{
  "encoder_arch": "convnext",
  "model": "image captioner",
  "dataset": "procedural textures in two colours, tilted and lit",
  "train_examples": 195000,
  "image_size": 64,
  "crop_scale_min": 1,
  "horizontal_flip": false,
  "translate": 0.06,
  "rotation_deg": 10,
  "color_jitter": 0.2,
  "tokenizer": "word",
  "vocab_size": 52,
  "encoder_isotropic": false,
  "encoder_norm": "rmsnorm",
  "encoder_activation": "geglu",
  "encoder_moe": "top_k",
  "encoder_num_experts": 4,
  "encoder_moe_every": 1,
  "encoder_expert_mlp_ratio": 1,
  "encoder_experts_per_token": 2,
  "encoder_shared_expert": false,
  "encoder_patch_size": [4, 4],
  "encoder_conv_stem": false,
  "encoder_depths": [4, 4, 4],
  "encoder_widths": [64, 128, 256],
  "encoder_kernel_size": 5,
  "fusion": "cross_attention",
  "decoder_width": 192,
  "decoder_layers": 6,
  "decoder_norm": "layernorm",
  "decoder_norm_position": "pre",
  "decoder_activation": "reglu",
  "decoder_mlp_ratio": 2.67,
  "decoder_head_dim": 48,
  "decoder_fused_qkv": true,
  "decoder_bias": "none",
  "decoder_qk_norm": false,
  "decoder_parallel_block": false,
  "decoder_inner_norm": false,
  "decoder_drop_path": 0.15,
  "decoder_positions": "rope",
  "decoder_cross_attention_every": 1,
  "decoder_tie_embeddings": false,
  "residual_init": "zero_last",
  "optimizer": "adamw",
  "lr": 0.0021,
  "beta1": 0.9,
  "beta2": 0.98,
  "eps": 1e-10,
  "grad_clip": 5.0,
  "steps": 11100,
  "batch_size": 384,
  "epochs": 21.9,
  "lr_schedule": "linear",
  "final_lr_fraction": 0.1,
  "warmup_steps": 550,
  "weight_decay": 0.2
}
Rows from block 2 of the text decoder of a small image captioner, named by matrix and row number. Rows with one number belong to one neuron. Each number is 200 + 20 x the weight over its row's rms, rounded and kept within 0 to 999. All counts start at 0.
Before each neuron's rows are labels from the 100 texts, of 14848, where the neuron reaches its largest size: "tokens" is the input token at the peak. Only what is clearly more common there than usual is listed. The data: procedural textures in two colours, tilted and lit.
# gate: MLP gate (decoder.blocks.2.mlp.gate.weight, 512x192), inputs 64-127
# fc1: MLP up (decoder.blocks.2.mlp.fc1.weight, 512x192), inputs 64-127
# fc2: MLP down (decoder.blocks.2.mlp.fc2.weight, 192x512, transposed), outputs 64-127

tokens: "blue"; "purple"
gate.198,208,230,205,204,180,200,171,205,218,214,198,201,191,198,188,220,227,210,185,209,212,203,211,228,178,183,214,181,170,222,190,197,199,189,189,177,195,167,220,202,186,199,191,201,195,212,183,191,206,204,197,210,187,202,216,218,200,204,231,193,231,198,184,205
fc1.198,168,194,201,206,195,184,168,155,230,234,221,186,182,195,193,221,189,154,202,235,186,202,199,206,205,220,186,196,202,206,198,204,221,225,201,198,222,206,199,197,201,189,178,205,174,248,217,208,192,170,236,242,225,197,200,177,217,193,194,188,251,230,198,211
fc2.198,220,213,217,186,208,203,185,201,208,190,198,214,199,184,191,195,170,243,177,209,188,205,221,198,196,183,179,192,235,204,207,184,213,198,219,202,210,169,220,206,196,224,220,175,189,205,186,157,208,207,185,176,177,221,209,222,208,187,209,217,221,189,225,222

tokens: "<end>"; "and"
gate.392,180,218,208,209,231,220,214,172,204,173,143,194,211,209,190,198,202,182,212,198,181,217,215,166,210,187,215,206,196,169,208,188,181,236,219,213,188,239,161,189,204,228,261,182,176,211,214,183,173,208,190,215,195,219,218,206,208,178,199,219,223,199,219,179
fc1.392,196,190,229,149,206,211,211,212,202,226,212,175,225,167,240,190,192,188,212,212,192,208,209,213,196,205,218,240,188,216,203,201,211,190,204,187,212,181,207,210,222,185,205,182,165,179,219,253,184,185,202,222,216,198,195,169,204,178,176,217,206,205,209,193
fc2.392,196,219,229,204,212,190,199,180,191,178,187,196,215,241,167,209,177,212,206,175,202,214,212,193,215,175,219,181,236,164,177,198,168,220,209,210,168,215,174,179,203,218,204,180,208,211,198,152,199,205,161,167,182,203,190,222,204,214,218,190,209,204,201,184

tokens: "and"
gate.338,222,224,259,190,231,196,192,195,200,170,200,198,207,179,192,193,175,224,187,200,190,219,207,174,168,186,200,212,182,200,206,231,197,202,211,199,186,217,177,210,206,227,207,174,251,177,206,196,207,199,203,190,163,186,193,243,206,203,190,193,194,187,273,196
fc1.338,206,185,216,161,233,233,231,238,213,180,194,211,228,207,200,154,188,227,220,184,238,180,209,199,199,233,239,203,211,208,185,179,203,183,208,219,180,187,172,204,152,201,224,156,198,142,217,174,193,214,195,180,200,189,217,220,192,194,204,172,176,219,227,171
fc2.338,190,170,205,236,149,206,211,164,158,206,198,207,200,187,198,239,191,195,185,190,208,204,195,231,215,214,178,204,209,204,211,186,211,236,204,177,236,204,204,214,201,201,185,186,192,212,164,189,215,177,189,196,175,234,202,183,196,218,209,215,192,167,149,256

tokens: "<end>"; "honeycomb"; "triangles"; "dotted"
gate.124,226,209,219,195,195,178,179,227,183,192,157,205,201,218,216,176,177,214,201,203,194,208,204,192,201,178,205,174,184,199,180,216,188,146,192,204,188,202,217,230,199,207,189,184,207,208,227,222,201,199,173,224,211,156,198,195,173,210,201,198,240,181,199,225
fc1.124,195,186,172,215,209,203,207,199,182,194,170,222,205,211,155,207,169,196,193,191,175,184,189,157,202,200,235,165,192,192,195,195,176,193,218,185,190,233,183,152,194,190,245,184,234,234,191,190,191,226,212,194,205,184,211,194,198,179,222,239,211,204,181,189
fc2.124,190,228,204,185,195,200,190,181,173,233,211,180,196,197,207,177,145,195,189,229,198,195,207,225,189,189,209,223,181,168,186,199,228,215,218,199,199,215,227,208,187,207,178,193,180,213,225,213,169,221,233,207,214,191,184,137,192,197,173,213,201,187,234,214

tokens: "and"; "red"
gate.315,230,233,200,194,192,184,200,211,201,204,172,206,218,185,193,182,195,241,196,215,214,219,210,213,180,153,191,207,190,213,193,208,206,177,232,209,181,191,188,209,181,194,206,155,212,231,191,214,185,202,165,199,183,181,213,209,190,194,225,188,214,178,203,235
fc1.315,238,201,204,175,201,197,205,189,208,191,198,217,236,167,208,179,216,237,216,207,193,228,193,197,189,172,167,217,221,189,199,221,199,223,245,200,223,184,199,229,194,194,193,156,202,217,189,223,184,201,184,188,140,174,203,203,191,200,191,187,173,179,200,220
fc2.315,190,192,213,200,208,202,200,207,173,155,199,204,178,188,200,218,216,153,207,176,171,188,195,193,198,172,197,171,209,180,222,187,225,206,190,188,187,224,220,170,236,180,201,223,186,218,183,203,186,180,227,178,213,236,205,207,230,200,257,223,198,182,199,190

tokens: "and"; "<end>"; "in"
gate.201,252,205,216,199,217,176,184,218,225,232,222,211,204,217,181,189,212,225,198,194,203,225,184,193,146,203,231,211,183,211,214,213,228,189,185,197,201,198,222,198,224,194,201,221,253,163,240,213,175,220,206,196,211,164,187,188,184,217,188,201,209,193,228,202
fc1.201,225,184,231,223,204,208,216,207,180,191,194,214,217,186,203,191,200,243,195,243,203,216,221,221,155,160,215,185,188,201,198,208,193,154,187,197,163,188,177,239,198,197,189,232,227,179,186,199,225,239,197,147,186,173,226,258,211,165,207,178,202,187,214,223
fc2.201,159,161,205,238,164,213,187,166,169,217,192,175,164,209,217,202,162,192,202,237,207,197,210,218,210,241,166,214,193,194,231,182,189,201,213,199,208,215,174,211,191,204,222,205,194,200,202,194,215,174,190,185,198,229,219,213,222,161,182,211,189,218,158,181

tokens: "blue"; "red"
gate.31,199,221,221,191,216,209,161,225,226,198,186,192,176,194,221,195,215,206,188,204,166,216,174,206,220,175,181,194,196,204,157,199,209,179,208,188,164,173,234,212,227,225,204,165,199,206,196,208,189,208,212,224,191,191,205,199,178,169,176,206,251,163,207,235
fc1.31,205,227,199,230,203,179,212,190,183,196,203,178,220,176,168,202,161,165,186,185,190,185,223,185,228,209,205,197,199,181,220,205,190,219,210,225,197,226,182,185,221,200,178,181,227,229,209,211,197,187,218,202,146,197,210,215,215,227,207,213,164,195,194,217
fc2.31,201,222,192,180,212,219,194,203,233,193,200,238,181,225,213,167,199,198,195,217,165,174,174,194,214,196,184,221,177,190,197,225,189,204,187,215,190,216,207,175,178,211,218,219,196,190,192,169,196,209,199,168,261,186,204,199,196,168,238,217,209,232,223,158

tokens: "blue"
gate.477,188,195,217,190,204,204,210,217,211,173,170,197,210,215,211,194,188,209,172,195,201,199,199,175,218,206,236,184,210,202,176,202,194,154,217,206,183,182,172,204,161,192,211,155,195,183,210,200,202,224,186,195,172,198,206,219,157,192,208,179,233,211,204,179
fc1.477,192,204,184,202,204,210,228,232,203,171,169,205,207,188,215,189,203,221,177,159,194,189,222,198,242,200,205,185,213,211,164,177,195,145,227,190,198,188,182,204,184,184,232,159,153,192,197,193,204,201,177,207,172,200,219,202,180,200,187,181,211,178,192,184
fc2.477,205,192,205,204,171,163,184,150,208,210,206,185,214,174,180,207,202,201,211,217,186,242,219,148,202,227,173,195,234,173,176,205,195,197,213,207,228,216,169,216,238,152,198,205,224,210,221,222,165,168,193,155,186,224,210,172,232,181,168,193,191,193,198,191

tokens: "<end>"; "texture"
gate.104,205,230,237,178,207,201,171,199,212,206,181,198,196,209,195,209,206,210,210,189,183,203,216,178,198,178,227,206,158,197,184,242,192,174,181,175,176,197,202,179,217,216,213,202,225,210,194,228,203,216,192,203,210,193,233,187,195,171,223,215,218,214,215,191
fc1.104,191,187,191,224,217,183,202,234,226,197,178,189,192,185,214,206,219,279,197,181,194,193,226,202,206,220,177,190,223,214,192,228,214,210,206,185,221,189,180,176,178,207,242,160,184,208,214,209,268,188,196,205,174,170,164,192,197,210,195,221,189,185,208,183
fc2.104,198,241,195,184,193,195,223,222,193,202,194,230,239,195,193,201,221,192,210,179,218,240,190,217,187,192,182,184,216,177,189,206,182,208,225,187,182,234,222,208,189,217,189,211,191,245,181,203,215,205,197,201,209,195,206,168,181,202,231,186,205,184,200,255

tokens: "blue"; "purple"; "pink"; "furry"
gate.140,173,224,246,143,201,175,197,215,206,199,186,175,178,184,234,229,219,206,187,201,189,200,185,220,206,204,214,215,196,198,179,209,201,179,210,187,200,156,198,195,212,207,228,176,166,180,196,211,185,207,216,191,200,211,183,190,173,191,189,189,227,181,204,194
fc1.140,218,186,190,260,178,210,172,179,182,196,216,220,202,233,153,199,181,174,208,188,229,205,191,163,183,180,187,184,215,206,204,187,214,213,177,179,203,235,190,167,183,192,193,231,228,231,189,175,207,193,160,195,196,187,228,237,204,219,231,221,176,179,204,193
fc2.140,208,191,200,226,223,205,152,197,197,211,201,217,190,196,158,243,212,189,167,210,221,206,202,179,161,178,176,165,169,219,211,181,206,181,191,191,176,229,188,143,211,216,172,227,208,226,192,181,234,200,189,199,190,202,207,223,205,222,227,185,173,208,223,190

tokens: "and"
gate.420,118,167,184,211,193,199,236,198,209,163,143,187,175,212,213,201,184,181,204,184,176,166,197,174,239,214,221,165,206,200,196,209,178,202,219,220,199,220,187,217,195,181,220,178,164,212,238,204,199,208,243,224,211,205,203,189,205,183,189,212,212,229,191,188
fc1.420,159,206,193,191,215,176,225,207,220,176,137,173,242,188,230,193,188,208,241,203,193,200,242,198,213,209,255,189,202,216,187,183,200,189,233,216,190,195,195,233,190,177,231,176,167,175,213,208,183,225,202,213,198,213,203,175,174,200,171,207,211,236,179,180
fc2.420,251,210,206,210,186,201,190,204,196,239,259,189,197,208,184,213,181,228,203,200,200,207,212,202,192,205,180,236,210,179,209,169,208,213,173,182,232,189,222,153,222,191,195,213,186,237,172,204,234,202,198,199,223,172,176,212,198,223,222,205,186,197,189,218

tokens: "blue"; "black"; "purple"
gate.237,183,210,196,183,191,206,205,218,188,187,182,212,209,190,210,197,212,238,197,174,198,184,190,216,201,195,215,167,209,211,197,179,192,175,224,195,198,165,217,228,188,178,247,166,195,175,195,179,193,212,197,200,197,208,204,186,192,218,211,178,199,183,179,209
fc1.237,195,194,212,182,192,221,206,206,203,182,188,187,219,209,214,192,233,214,207,216,239,181,186,223,225,195,215,175,208,209,201,202,151,175,205,216,191,140,199,207,181,193,225,171,194,176,176,173,213,189,203,153,168,216,236,216,219,167,243,168,205,197,180,204
fc2.237,221,167,218,207,199,196,203,200,206,208,222,164,187,188,213,221,197,179,203,205,213,208,211,198,213,209,183,230,206,195,189,200,197,220,179,215,215,207,192,182,231,196,204,215,220,227,204,221,207,178,201,182,189,207,170,197,222,181,170,242,199,196,211,204

tokens: "<end>"
gate.498,212,216,207,190,198,199,202,227,196,191,190,202,158,218,179,194,189,203,200,163,188,180,192,179,182,194,229,179,168,198,194,199,193,180,164,208,178,207,205,187,202,200,217,190,235,190,190,181,166,244,181,226,244,149,250,223,184,195,205,192,209,222,220,229
fc1.498,206,204,194,195,192,197,188,225,181,189,223,188,171,193,198,217,186,207,175,171,178,195,215,194,206,192,188,186,185,198,188,222,171,179,189,191,194,190,209,192,233,173,223,198,227,187,185,208,188,184,202,215,234,205,222,231,209,183,182,234,185,175,229,196
fc2.498,219,180,178,188,212,168,194,225,209,199,195,211,206,192,186,226,171,220,163,212,218,220,181,199,195,230,206,182,209,232,181,225,192,195,206,196,212,220,207,168,183,196,217,217,213,218,191,199,209,217,188,165,190,203,228,174,152,176,185,221,206,213,165,241